Rows from block 5 of a small self-supervised image encoder, named by matrix and row number. Rows with one number belong to one neuron. Each number is 50 + 10 x the weight over its row's rms, rounded and kept within 0 to 99. All counts start at 0.
After each neuron's rows are labels from the 100 images, of 14848, where the neuron reaches its highest value: "responds to" is what is common among them. Only what is clearly more common there than usual is listed. The data: rendered scenes of toy objects such as cars, trees, mugs and chairs.
# fc1: MLP up (model.blocks.5.mlp.fc1.weight, 768x128), inputs 64-127
# fc2: MLP down (model.blocks.5.mlp.fc2.weight, 128x768, transposed), outputs 64-127

fc1.522:50 35 66 24 54 49 54 50 49 48 67 53 55 55 62 66 44 65 51 47 68 61 38 52 44 48 51 52 55 54 55 52 53 65 44 52 68 43 50 46 39 54 41 47 42 46 44 47 47 48 45 38 57 39 39 65 26 60 30 47 62 40 51 46
fc2.522:60 51 34 44 60 55 25 57 56 49 79 38 47 50 42 62 52 55 32 54 61 71 58 44 57 60 48 53 46 37 61 64 36 37 44 41 47 55 51 65 68 56 45 46 55 47 53 48 42 42 31 53 52 46 52 40 36 58 32 61 59 42 52 47
responds to: yellow object; orange object

fc1.34:55 31 42 52 55 66 62 71 47 62 51 54 56 50 41 73 44 43 50 42 45 34 53 67 37 54 43 48 43 54 42 54 46 46 56 61 53 43 37 46 35 49 56 51 51 51 46 45 80 46 50 52 45 55 37 71 54 47 38 51 45 60 43 55
fc2.34:42 49 53 53 60 50 74 79 36 48 54 46 64 51 45 47 48 48 63 51 54 55 60 51 80 50 36 35 52 69 40 38 44 56 58 42 33 67 66 44 51 65 44 65 38 57 39 44 41 47 58 43 49 28 45 61 39 63 53 48 51 50 48 56
responds to: light from behind the camera

fc1.467:45 57 52 45 39 48 68 57 57 53 49 71 59 44 44 38 68 49 47 29 55 59 45 63 53 51 42 68 65 48 35 48 44 64 50 46 48 49 40 59 51 63 54 40 46 55 55 49 70 45 47 19 56 51 43 49 48 55 33 41 51 31 27 42
fc2.467:49 66 59 55 54 46 30 45 34 53 61 49 48 56 62 65 59 29 39 47 33 60 36 45 55 39 43 39 50 23 47 52 50 56 50 48 47 66 63 56 44 61 61 44 56 49 31 54 57 43 22 30 58 48 43 39 51 61 48 49 53 35 54 59
responds to: pink object; rocket

fc1.684:41 51 46 26 45 56 60 50 63 46 58 42 64 38 50 49 66 41 60 45 58 62 56 48 57 51 59 51 39 47 66 48 53 49 33 44 65 51 44 58 51 65 55 35 45 48 34 56 50 56 50 44 37 54 49 49 24 53 37 56 29 53 76 56
fc2.684:28 44 59 54 62 41 45 53 37 64 40 30 41 32 44 63 49 43 48 51 43 63 58 63 53 45 48 40 38 64 44 52 42 52 37 40 46 64 46 46 47 38 32 52 50 50 55 41 60 47 58 45 46 49 34 69 38 45 47 59 46 51 41 41
responds to: yellow object; its colour: yellow

fc1.233:36 70 43 45 61 36 50 61 41 53 45 38 59 71 45 50 56 57 47 47 41 49 43 53 58 42 48 47 51 46 63 53 42 50 52 71 53 42 42 60 48 61 47 53 33 45 50 55 50 38 68 59 17 72 53 48 46 63 55 42 51 56 42 54
fc2.233:55 44 53 56 60 53 49 45 45 43 53 56 35 59 44 54 52 49 56 41 59 40 53 56 51 50 52 34 64 62 51 45 41 63 26 57 41 40 53 69 53 54 45 51 54 19 67 39 54 50 59 65 52 63 54 60 53 51 35 42 39 71 51 71
responds to: white object

fc1.261:52 54 16 31 23 42 59 64 52 35 55 50 59 50 59 53 42 51 42 54 51 46 48 49 45 50 52 62 60 56 61 47 32 41 43 32 65 59 50 44 35 38 47 54 44 28 46 45 46 54 56 41 44 47 53 51 44 57 50 57 49 47 62 58
fc2.261:42 63 35 59 71 39 45 62 38 48 47 64 42 31 44 53 43 54 39 40 60 53 58 44 51 32 38 57 56 54 52 61 54 42 45 44 43 42 59 48 52 56 54 61 44 55 44 64 58 53 41 34 33 51 37 39 47 55 38 56 34 19 59 52
responds to: hammer

fc1.634:43 48 43 44 51 38 47 52 50 52 49 48 58 72 50 51 40 62 56 47 35 66 51 50 50 49 61 41 47 54 68 50 35 59 59 54 60 48 48 54 41 47 59 47 33 63 66 61 47 42 50 54 26 27 59 39 54 70 50 41 59 59 48 42
fc2.634:45 48 38 53 64 62 76 39 58 43 45 61 50 46 42 42 53 46 41 53 75 52 63 37 61 70 57 50 39 41 45 49 48 33 47 55 51 42 32 50 57 52 70 63 35 40 49 58 48 40 58 64 44 68 55 46 47 53 49 50 62 60 51 54
responds to: light from behind the scene

fc1.121:49 47 53 50 53 59 40 56 58 41 36 57 54 41 60 42 55 48 57 40 48 38 56 54 48 56 54 64 37 46 34 63 45 65 49 40 55 54 36 38 45 64 50 44 43 19 56 43 55 58 57 37 60 46 58 72 67 61 43 55 59 39 40 51
fc2.121:37 58 53 51 44 48 44 39 32 39 40 64 53 48 57 51 58 28 50 44 55 49 44 55 67 22 42 57 39 45 49 52 41 53 52 44 46 56 74 45 42 58 55 54 44 49 41 40 60 49 50 38 48 36 45 45 47 50 42 46 56 42 53 43
responds to: bottle

fc1.133:44 42 48 36 43 55 53 50 59 44 55 53 42 55 43 63 48 34 64 35 47 49 70 53 42 57 51 47 44 54 42 40 54 51 55 44 57 52 48 38 60 22 61 42 48 44 67 39 42 39 56 56 56 45 43 25 56 56 54 42 39 45 61 51
fc2.133:63 44 66 62 51 53 47 53 46 58 50 56 33 51 55 58 42 56 57 69 46 58 29 60 48 49 57 58 39 53 48 68 51 65 34 47 63 59 49 49 48 44 70 52 49 65 73 44 55 46 59 60 52 55 39 65 50 56 45 43 56 55 40 54
responds to: light from behind the camera

fc1.147:51 46 46 36 55 56 54 55 36 60 45 46 53 37 69 32 59 67 34 43 53 36 61 65 47 54 49 55 42 61 39 44 47 39 53 58 45 59 67 51 47 90 38 40 39 52 69 53 49 46 39 49 34 51 47 48 49 50 42 51 56 43 29 48
fc2.147:58 32 49 54 47 70 41 41 42 42 51 56 53 43 42 44 60 58 44 64 55 63 46 51 48 50 52 38 38 23 66 51 54 64 33 61 46 55 42 42 70 58 58 53 42 32 66 43 64 55 47 58 27 49 51 53 58 44 59 56 53 53 59 53
responds to: pink object

fc1.488:49 68 39 50 57 60 52 62 43 69 43 44 68 46 44 54 45 52 68 49 43 51 41 45 60 44 47 49 22 57 35 43 57 35 54 55 55 59 33 47 53 47 32 56 51 63 43 59 51 43 63 64 65 48 37 51 64 58 46 38 52 68 48 63
fc2.488:60 43 40 64 52 53 67 41 44 41 40 62 46 36 44 47 43 46 61 53 49 58 62 49 52 47 49 41 58 25 28 45 48 33 51 52 34 40 55 31 68 55 45 33 51 56 41 50 53 56 60 38 53 68 53 46 68 64 56 55 57 45 57 39
responds to: count: one

fc1.385:54 47 43 37 58 42 54 44 49 54 47 50 64 59 45 31 54 79 54 45 49 58 54 38 43 62 55 69 51 56 48 64 59 44 49 46 52 56 67 36 48 58 37 50 61 46 54 64 30 57 55 47 52 38 50 36 60 39 53 43 57 39 43 36
fc2.385:41 57 66 57 50 56 58 64 54 46 44 53 48 43 47 35 41 43 55 47 64 38 54 38 54 76 56 44 46 36 49 43 43 63 48 32 62 47 44 52 67 51 44 56 46 60 64 55 47 53 46 48 23 61 68 43 62 35 58 45 39 47 41 55
responds to: count: one

fc1.260:44 55 42 47 55 46 47 45 43 52 64 49 60 56 45 53 56 68 43 49 31 55 43 35 55 54 58 48 37 53 57 47 55 36 49 57 36 65 59 46 45 49 48 54 43 43 63 52 45 39 59 40 51 26 67 42 41 69 40 44 62 58 56 36
fc2.260:63 50 57 55 53 43 58 62 56 46 52 43 63 42 34 38 55 49 51 48 53 59 69 44 56 51 41 45 49 50 48 45 46 60 41 44 71 59 52 26 52 50 27 58 55 54 61 57 38 58 56 65 48 53 69 45 68 58 45 42 62 48 33 34
responds to: bottle

fc1.704:50 48 32 24 50 57 51 61 41 29 59 61 50 58 62 59 59 54 52 54 42 33 48 42 60 38 45 35 49 50 57 39 61 49 36 49 46 64 54 39 63 46 48 43 33 44 46 45 45 48 49 37 56 52 56 58 51 47 47 58 50 44 28 66
fc2.704:36 49 50 41 62 57 57 43 52 41 57 53 62 49 59 39 60 37 60 27 33 52 39 41 67 57 41 63 31 61 57 61 51 46 41 60 55 63 45 54 53 49 60 58 34 61 47 59 57 52 44 70 54 45 45 40 38 33 73 52 51 63 51 68
responds to: yellow object

fc1.180:39 54 62 41 55 53 43 47 52 61 60 35 36 47 45 49 68 41 57 64 48 69 37 30 50 45 58 62 43 64 47 41 54 52 47 54 42 53 61 35 58 47 62 55 54 63 63 63 44 44 58 38 57 34 47 42 31 66 27 54 55 50 64 50
fc2.180:64 67 51 68 43 44 47 46 75 50 57 57 60 48 55 55 57 52 69 43 47 34 46 55 48 71 42 47 75 38 49 47 56 54 43 43 61 55 51 47 51 43 27 51 42 51 42 56 28 35 44 49 30 49 40 67 52 43 25 64 54 67 47 59
responds to: pink object

fc1.687:37 53 68 57 35 39 44 60 43 46 53 55 31 42 37 71 56 38 54 39 49 60 65 45 31 51 53 40 59 60 45 41 58 51 50 41 37 36 51 41 57 53 72 44 48 48 49 48 68 61 52 55 44 65 57 54 44 44 42 51 48 33 48 40
fc2.687:62 42 59 50 53 52 40 39 66 59 33 43 52 52 49 48 50 50 41 55 44 35 42 45 57 38 58 51 57 29 60 73 36 60 55 49 66 57 56 44 48 48 49 69 48 49 55 66 71 31 25 60 50 57 32 50 40 67 42 40 45 45 53 60
responds to: count: one

fc1.319:62 64 58 56 45 48 53 46 50 53 49 68 50 34 33 50 69 34 67 38 49 32 41 60 42 53 49 75 37 55 59 47 48 45 51 40 33 58 45 45 66 44 52 54 52 50 58 50 42 49 61 89 47 48 48 47 50 50 66 43 43 54 58 56
fc2.319:59 53 52 39 51 59 51 53 49 54 70 48 60 47 67 41 33 29 45 47 52 57 41 37 43 56 44 39 52 52 62 53 68 42 38 68 55 54 59 51 60 44 55 50 35 63 66 47 43 46 49 59 40 43 35 48 38 43 55 56 56 56 62 55
responds to: count: three

fc1.692:57 50 45 52 32 47 49 48 50 54 51 48 45 44 57 56 23 59 49 53 39 56 46 49 49 63 28 44 46 45 57 64 43 41 53 56 74 49 46 56 54 74 44 37 45 57 48 56 56 58 60 79 56 55 41 50 48 41 42 51 36 52 38 61
fc2.692:60 53 44 47 52 63 56 46 73 34 46 40 59 49 54 61 46 70 49 55 41 54 47 44 40 62 40 49 55 08 49 73 62 48 56 37 50 44 51 43 44 40 39 48 55 54 39 68 39 43 35 61 59 47 63 75 49 37 54 52 49 45 56 66
responds to: count: one

fc1.428:49 53 67 34 50 39 54 62 56 45 44 47 61 40 58 52 56 59 41 43 59 50 54 35 59 35 57 61 45 47 47 50 55 57 75 39 34 52 32 53 47 37 66 37 54 66 66 48 50 61 54 57 57 50 51 48 40 43 59 31 44 48 51 49
fc2.428:45 50 49 50 62 51 47 40 71 59 46 58 33 50 48 31 40 45 54 41 40 55 39 59 58 58 62 56 42 54 71 59 43 68 54 61 59 52 71 41 51 52 39 41 57 43 50 68 45 51 28 72 49 45 66 48 45 60 68 66 43 57 36 45
responds to: light from behind the camera; white object

fc1.55:33 48 61 67 52 50 46 59 43 54 61 47 43 52 29 71 59 57 41 50 49 65 54 54 43 41 58 49 64 54 48 62 44 61 59 48 57 58 43 44 56 40 52 43 48 55 42 49 45 61 60 53 56 29 40 51 52 52 33 43 35 54 67 46
fc2.55:42 50 54 45 58 45 49 63 57 45 56 38 59 36 51 36 45 62 58 41 66 47 64 52 48 45 43 36 54 40 50 44 33 52 53 44 57 44 50 48 46 55 39 49 53 68 47 63 60 60 47 51 50 49 42 49 34 80 40 40 38 38 32 50
responds to: light from behind the camera; white object

fc1.594:39 64 49 48 53 52 55 45 41 51 37 45 53 46 40 65 52 39 45 34 64 49 56 51 31 35 31 44 46 62 45 53 72 50 49 54 50 54 46 50 43 58 47 43 52 59 66 46 70 48 57 56 54 54 43 71 49 69 36 43 54 50 49 49
fc2.594:54 51 38 54 49 35 42 54 50 41 41 35 62 31 28 46 71 47 67 52 35 50 51 47 47 58 37 43 48 59 49 55 39 65 54 50 50 51 54 61 49 68 60 39 62 18 62 48 64 29 53 45 50 38 28 44 51 61 46 42 56 50 42 54
responds to: white object; its colour: white

fc1.61:59 48 40 50 60 55 41 54 56 57 54 42 50 33 58 50 47 58 50 28 51 66 35 43 51 61 45 31 64 41 69 54 54 60 61 48 50 57 57 39 29 49 34 39 52 54 41 29 52 65 45 35 38 45 41 48 49 58 48 35 50 45 42 40
fc2.61:34 49 56 61 61 45 41 40 66 47 45 57 58 46 46 46 38 49 33 61 56 46 39 36 35 44 62 60 53 72 52 46 61 48 57 60 42 42 54 56 39 72 48 53 50 34 40 66 44 56 64 52 49 44 46 44 55 55 48 53 44 55 54 54
responds to: hammer

fc1.239:50 44 53 31 52 57 49 52 63 48 57 44 45 42 49 37 45 58 49 39 51 46 38 45 52 32 71 34 79 48 27 52 46 55 40 65 42 58 66 43 47 37 49 42 57 58 60 54 52 50 51 20 49 43 49 49 49 61 42 47 50 43 44 55
fc2.239:50 62 45 63 64 38 58 31 56 44 45 50 73 46 50 51 47 48 61 34 48 44 55 50 41 59 45 50 58 22 59 46 37 56 46 43 66 64 50 60 41 56 33 54 49 43 52 60 28 30 35 45 49 59 49 41 47 56 55 51 60 56 48 47
responds to: arch; largest object: arch

fc1.612:46 43 41 46 48 48 56 45 59 40 43 16 60 69 53 60 59 52 47 56 59 40 48 42 44 45 48 48 47 56 51 63 50 67 50 51 57 70 51 59 56 58 51 30 53 51 62 53 59 59 42 68 46 50 55 59 55 49 53 48 65 64 34 50
fc2.612:54 51 44 43 25 47 56 44 45 37 33 52 48 48 47 57 42 47 53 61 33 69 69 61 47 62 56 41 50 52 52 31 32 49 47 45 43 61 69 60 55 65 42 59 56 39 53 57 43 55 51 71 52 35 63 51 35 45 39 54 77 50 57 64
responds to: white object; its colour: white

fc1.67:47 54 49 29 39 52 52 42 47 55 62 46 28 41 49 40 60 58 53 44 58 56 45 33 40 37 62 36 42 59 28 50 49 43 58 40 45 60 49 46 56 55 68 51 63 59 59 46 43 59 53 58 48 47 50 61 60 70 48 43 54 39 53 50
fc2.67:58 45 37 42 50 65 40 33 62 61 29 47 66 45 45 55 47 40 55 56 34 53 50 51 52 40 49 56 48 10 69 64 54 63 49 51 58 69 52 48 33 64 66 60 52 37 38 45 52 45 30 52 51 61 48 60 36 42 48 57 55 52 54 46
responds to: light from behind the scene; tree; barrel; largest object: tree

fc1.39:56 50 62 52 55 56 36 56 52 39 57 37 52 44 77 57 53 53 58 52 49 45 54 43 37 42 38 37 43 39 49 52 43 56 57 28 22 47 38 47 20 49 43 52 53 60 41 56 40 63 60 41 36 46 33 60 46 54 45 51 56 54 60 45
fc2.39:46 53 65 48 55 27 61 59 48 43 39 31 44 50 44 47 49 62 47 41 56 48 66 51 44 50 55 65 63 74 67 51 54 57 48 51 51 20 31 57 56 46 46 31 55 43 41 56 38 57 63 60 45 61 43 62 56 59 47 54 51 52 54 55
responds to: light from the left

fc1.632:43 58 43 39 44 46 15 48 66 62 57 58 58 43 51 65 58 70 53 40 62 43 47 45 58 52 48 66 48 52 53 44 51 55 60 54 59 44 48 42 34 55 41 21 47 55 61 48 63 78 40 42 46 48 66 54 48 59 57 53 34 43 31 70
fc2.632:45 47 63 63 57 44 55 66 31 49 48 30 54 47 61 55 43 60 35 41 47 60 62 37 53 39 45 33 51 57 40 40 48 55 58 48 59 69 54 45 51 35 28 37 69 52 25 37 45 55 48 50 48 45 53 64 68 49 67 47 40 50 44 44
responds to: grey object

fc1.346:42 67 59 54 37 51 52 42 52 57 51 55 57 50 58 73 44 56 55 53 52 37 40 67 53 43 53 45 30 60 41 44 47 56 61 55 67 61 44 37 35 47 50 51 36 35 46 56 56 62 66 57 51 50 59 56 39 52 41 23 50 54 43 46
fc2.346:44 49 50 55 51 35 65 60 50 52 48 57 55 55 40 49 43 56 57 62 49 46 58 54 60 47 41 41 61 28 36 49 67 49 54 48 52 65 42 54 50 58 27 50 55 65 44 29 45 59 44 53 44 64 60 43 48 43 56 38 54 47 64 38
responds to: count: one

fc1.280:55 41 48 54 42 42 43 46 43 60 63 60 46 42 52 62 49 42 62 65 50 55 60 51 49 43 35 43 36 57 52 43 60 58 58 55 53 53 29 59 56 49 40 55 42 29 57 53 57 39 44 47 40 55 51 52 53 45 53 57 36 52 53 57
fc2.280:61 44 50 39 62 67 37 61 51 51 68 57 45 52 50 27 41 49 51 31 57 61 50 45 53 49 41 50 56 36 34 46 54 60 48 63 49 44 67 42 47 58 42 55 64 59 37 58 51 37 48 47 35 51 47 68 54 33 59 60 56 68 64 70
responds to: light from the left

fc1.68:45 45 45 41 64 43 50 67 47 44 48 40 50 57 44 66 50 57 40 63 63 52 55 57 40 25 58 57 49 51 46 52 44 71 57 43 59 48 47 44 50 42 57 48 56 45 44 60 53 58 45 34 48 24 27 65 39 38 53 55 46 48 41 43
fc2.68:39 36 55 26 33 66 59 54 68 43 66 34 51 48 40 26 55 57 47 29 51 61 54 37 47 55 53 37 63 36 55 41 44 27 50 50 46 57 45 48 50 56 58 47 39 41 55 42 52 55 34 56 51 45 40 50 50 64 37 67 48 51 62 39
responds to: light from behind the camera

fc1.383:40 60 48 39 47 62 54 48 52 46 41 53 41 56 47 57 38 60 63 62 65 64 42 65 50 66 61 47 40 58 61 65 56 48 38 51 48 44 51 41 55 54 50 59 48 49 54 61 46 49 70 36 34 42 31 63 52 41 29 47 55 62 31 44
fc2.383:47 51 57 49 39 45 54 45 41 51 47 66 46 35 51 51 41 38 19 34 49 43 34 42 54 51 40 58 58 62 54 46 43 31 31 62 39 40 40 48 71 66 45 60 41 45 44 62 36 53 50 39 51 33 53 46 30 40 39 39 39 56 50 49
responds to: hammer

fc1.26:46 57 48 42 48 44 35 53 79 55 47 55 37 45 45 55 41 46 47 48 72 59 37 37 40 68 57 48 40 50 42 27 50 68 57 51 63 54 57 49 43 62 49 35 52 31 60 27 50 48 55 39 49 48 61 50 66 64 53 47 46 45 46 55
fc2.26:58 42 41 65 60 43 42 51 67 42 64 58 53 55 44 70 49 68 42 58 51 47 62 51 64 55 39 52 50 49 38 42 63 36 49 50 57 49 55 54 68 56 44 47 47 61 47 66 56 65 57 59 40 56 72 47 70 54 36 49 37 57 53 70
responds to: bottle

fc1.33:67 33 40 43 30 55 39 54 44 52 47 41 54 45 63 44 46 49 63 65 46 54 54 55 51 55 37 45 44 42 46 47 59 56 46 40 43 36 54 45 67 40 57 42 61 47 46 44 61 29 61 40 38 31 48 63 51 46 66 64 51 61 35 59
fc2.33:52 38 47 43 45 70 40 54 44 49 65 42 53 46 60 45 63 60 49 34 60 46 55 58 44 40 49 52 52 33 53 64 54 43 36 34 56 47 39 61 32 56 53 58 60 51 54 40 59 52 35 31 30 65 35 35 54 55 75 34 50 57 70 61
responds to: count: one

fc1.291:48 52 55 35 51 54 43 51 56 63 54 56 61 50 36 50 58 53 55 43 56 56 53 36 43 63 58 65 46 56 49 46 62 52 39 39 63 57 65 45 44 55 54 42 49 52 64 51 51 68 39 33 62 31 47 35 38 55 48 35 39 37 51 64
fc2.291:48 59 45 67 54 54 50 57 45 33 72 56 52 58 69 46 36 55 64 31 54 40 46 57 61 59 43 46 68 64 58 41 62 67 35 48 64 52 54 55 57 44 26 38 60 53 35 53 57 51 53 57 46 52 54 53 64 43 41 64 49 65 41 52
responds to: bottle

fc1.458:35 57 46 53 37 51 60 32 51 42 53 48 54 60 42 62 46 42 65 67 50 39 59 38 45 63 54 61 39 47 37 44 52 52 35 31 39 71 50 35 50 34 47 52 45 48 54 52 55 51 62 36 55 65 47 71 62 36 62 58 47 29 54 65
fc2.458:66 59 54 63 60 56 50 52 50 39 63 58 47 38 59 45 42 57 50 47 34 31 30 71 56 63 51 48 65 60 41 52 51 53 48 45 54 44 50 50 58 74 47 55 35 37 65 53 58 58 56 67 57 47 54 60 51 52 48 60 50 48 70 61
responds to: hammer

fc1.173:59 39 41 60 32 35 58 64 51 58 57 48 35 44 51 55 51 33 47 42 46 44 51 37 48 57 51 48 59 58 51 52 44 12 46 46 75 52 48 72 58 50 56 50 55 57 43 49 69 65 39 35 56 35 50 53 65 59 50 53 44 44 60 53
fc2.173:44 56 52 44 51 44 44 42 58 56 64 56 63 43 65 59 39 39 33 40 25 41 65 57 56 47 42 53 35 56 57 36 42 69 62 34 53 54 45 56 54 37 54 50 44 48 37 50 57 59 63 48 29 53 50 66 36 42 63 46 36 52 40 41
responds to: count: three

fc1.702:50 42 45 46 65 48 44 54 49 48 25 52 55 49 65 48 66 54 47 42 44 42 60 58 35 27 49 44 59 49 43 61 58 66 62 38 55 48 51 71 45 44 45 46 48 36 43 40 61 37 54 52 35 68 48 63 28 40 55 43 62 52 41 49
fc2.702:30 39 53 34 45 46 60 52 60 47 31 43 63 55 53 57 47 50 46 37 45 55 41 32 63 78 51 57 52 58 60 55 52 31 52 51 50 61 64 51 37 56 45 53 52 51 41 47 55 35 56 51 58 45 37 58 48 39 43 45 54 69 41 38
responds to: light from behind the camera; white object; its colour: white

fc1.85:47 47 42 52 29 53 33 42 55 41 76 51 62 49 49 63 54 34 51 29 57 36 43 64 54 66 50 60 54 37 54 56 39 63 46 57 42 47 48 48 53 45 44 51 46 66 54 61 64 75 54 45 56 50 53 44 55 44 47 35 52 45 78 66
fc2.85:56 47 52 38 55 34 37 52 45 47 41 50 61 54 45 35 46 43 57 63 42 60 49 29 54 50 49 66 51 78 28 40 39 33 66 45 62 47 52 55 39 30 39 58 62 56 31 37 57 67 62 52 49 48 42 62 48 37 46 34 49 51 45 30
responds to: count: three

fc1.284:47 49 34 56 44 53 60 33 44 61 49 46 45 55 44 55 47 56 55 44 47 48 49 50 45 54 34 67 62 60 41 42 69 57 48 50 49 54 44 26 53 37 49 38 45 62 50 46 46 50 72 43 63 53 40 67 42 40 64 37 50 52 57 38
fc2.284:54 49 42 67 58 54 25 54 39 37 57 34 47 44 41 39 46 47 41 45 66 52 35 50 45 47 53 28 64 66 22 45 40 57 54 57 38 43 67 63 47 46 60 50 51 54 54 36 54 54 63 44 55 58 43 48 51 60 45 54 39 57 47 44
responds to: hammer

fc1.735:75 46 48 50 67 52 64 47 32 64 49 58 55 56 52 61 47 68 63 41 63 59 38 52 37 45 52 60 35 38 40 67 45 57 42 38 38 84 64 51 43 53 41 67 47 51 51 76 34 46 54 47 46 52 49 44 49 56 43 51 54 50 46 53
fc2.735:43 42 60 59 52 41 56 53 57 61 52 48 37 52 73 45 66 73 47 63 76 43 46 54 43 37 61 46 45 40 34 42 69 42 46 40 57 42 66 60 52 55 52 60 44 51 58 57 60 67 65 39 62 69 46 40 54 58 62 46 45 60 45 52
responds to: count: three

fc1.154:55 41 32 44 34 54 52 54 52 45 68 32 55 57 48 68 37 52 65 48 66 34 49 37 53 79 58 43 65 42 55 39 44 34 56 45 54 59 45 55 50 56 45 46 61 51 46 64 53 67 40 50 53 45 27 51 65 40 46 38 37 52 42 60
fc2.154:41 56 48 49 45 63 56 57 65 46 52 63 64 51 57 36 43 67 47 44 36 42 50 44 59 66 50 48 63 80 55 48 59 40 35 39 48 35 34 45 39 48 35 55 40 48 61 51 49 58 40 70 39 57 60 59 39 57 44 51 48 65 49 57
responds to: count: one

fc1.481:39 51 62 39 58 48 53 51 52 60 41 52 61 50 55 53 74 52 51 37 63 33 48 57 55 45 46 57 47 66 52 58 61 59 60 54 61 49 51 49 51 65 37 35 51 42 59 44 40 53 45 33 49 48 51 62 29 52 32 70 25 41 56 53
fc2.481:50 46 45 37 61 61 38 59 40 57 52 36 47 50 65 63 49 67 43 68 36 78 44 40 53 54 50 35 46 38 49 43 29 48 32 45 48 62 39 53 59 50 44 35 62 36 43 40 71 48 50 60 56 46 51 53 47 42 43 48 33 72 40 44
responds to: yellow object

fc1.376:54 38 63 52 48 53 57 54 33 47 54 58 44 34 49 64 61 56 64 36 55 32 46 39 36 58 41 38 51 57 64 57 48 43 53 67 38 53 48 37 54 57 55 40 44 51 70 42 58 65 47 51 44 66 45 62 41 60 59 43 55 54 56 65
fc2.376:56 39 48 56 59 67 44 61 52 49 37 33 54 56 40 41 30 58 47 43 40 66 44 51 66 43 32 48 47 57 41 39 33 62 57 40 42 55 71 56 38 57 47 51 33 47 61 64 65 45 49 39 39 43 35 55 54 62 47 52 50 64 59 65
responds to: light from the left

fc1.500:46 21 54 54 57 53 65 45 47 49 58 43 46 55 48 59 54 47 44 42 49 44 39 34 46 36 38 53 60 55 63 60 62 52 51 48 58 54 59 29 63 44 50 33 53 45 56 57 51 63 53 55 37 43 50 45 53 64 59 41 47 52 59 43
fc2.500:40 42 47 55 47 45 41 72 60 45 41 44 47 54 46 51 39 56 48 54 48 24 37 45 79 61 52 56 69 60 59 57 54 40 39 51 49 65 56 49 47 48 59 53 49 46 42 41 32 54 36 44 47 65 54 49 48 52 30 57 35 30 57 44
responds to: light from behind the scene

fc1.526:41 44 37 51 63 43 55 55 27 41 62 39 47 38 51 50 55 42 54 45 36 53 62 58 42 60 54 49 64 44 63 69 54 25 42 47 52 57 52 51 48 64 41 86 49 44 47 64 44 35 48 36 43 63 53 48 49 52 46 50 58 67 29 51
fc2.526:39 47 54 36 43 44 53 42 20 64 43 38 44 59 55 68 57 45 48 62 55 52 41 45 54 45 56 48 42 64 40 22 63 41 45 57 30 54 63 58 59 63 46 62 42 37 45 46 60 60 60 33 41 46 55 53 46 56 62 72 45 51 44 56
responds to: light from behind the camera; pink object

fc1.316:47 47 37 51 39 47 74 47 34 48 53 47 53 41 53 54 56 55 50 48 65 34 52 54 58 41 42 36 38 50 56 41 53 10 35 50 51 46 62 74 51 61 35 67 41 71 43 43 46 35 51 48 55 49 65 52 41 42 44 64 69 47 37 50
fc2.316:60 49 66 34 55 48 39 59 41 50 42 34 49 38 47 67 58 45 32 43 30 59 39 38 66 58 49 63 38 33 35 48 47 55 39 40 45 39 56 48 37 65 48 44 43 60 44 61 60 66 47 38 41 45 60 51 44 45 48 33 72 64 61 54
responds to: white object; its colour: white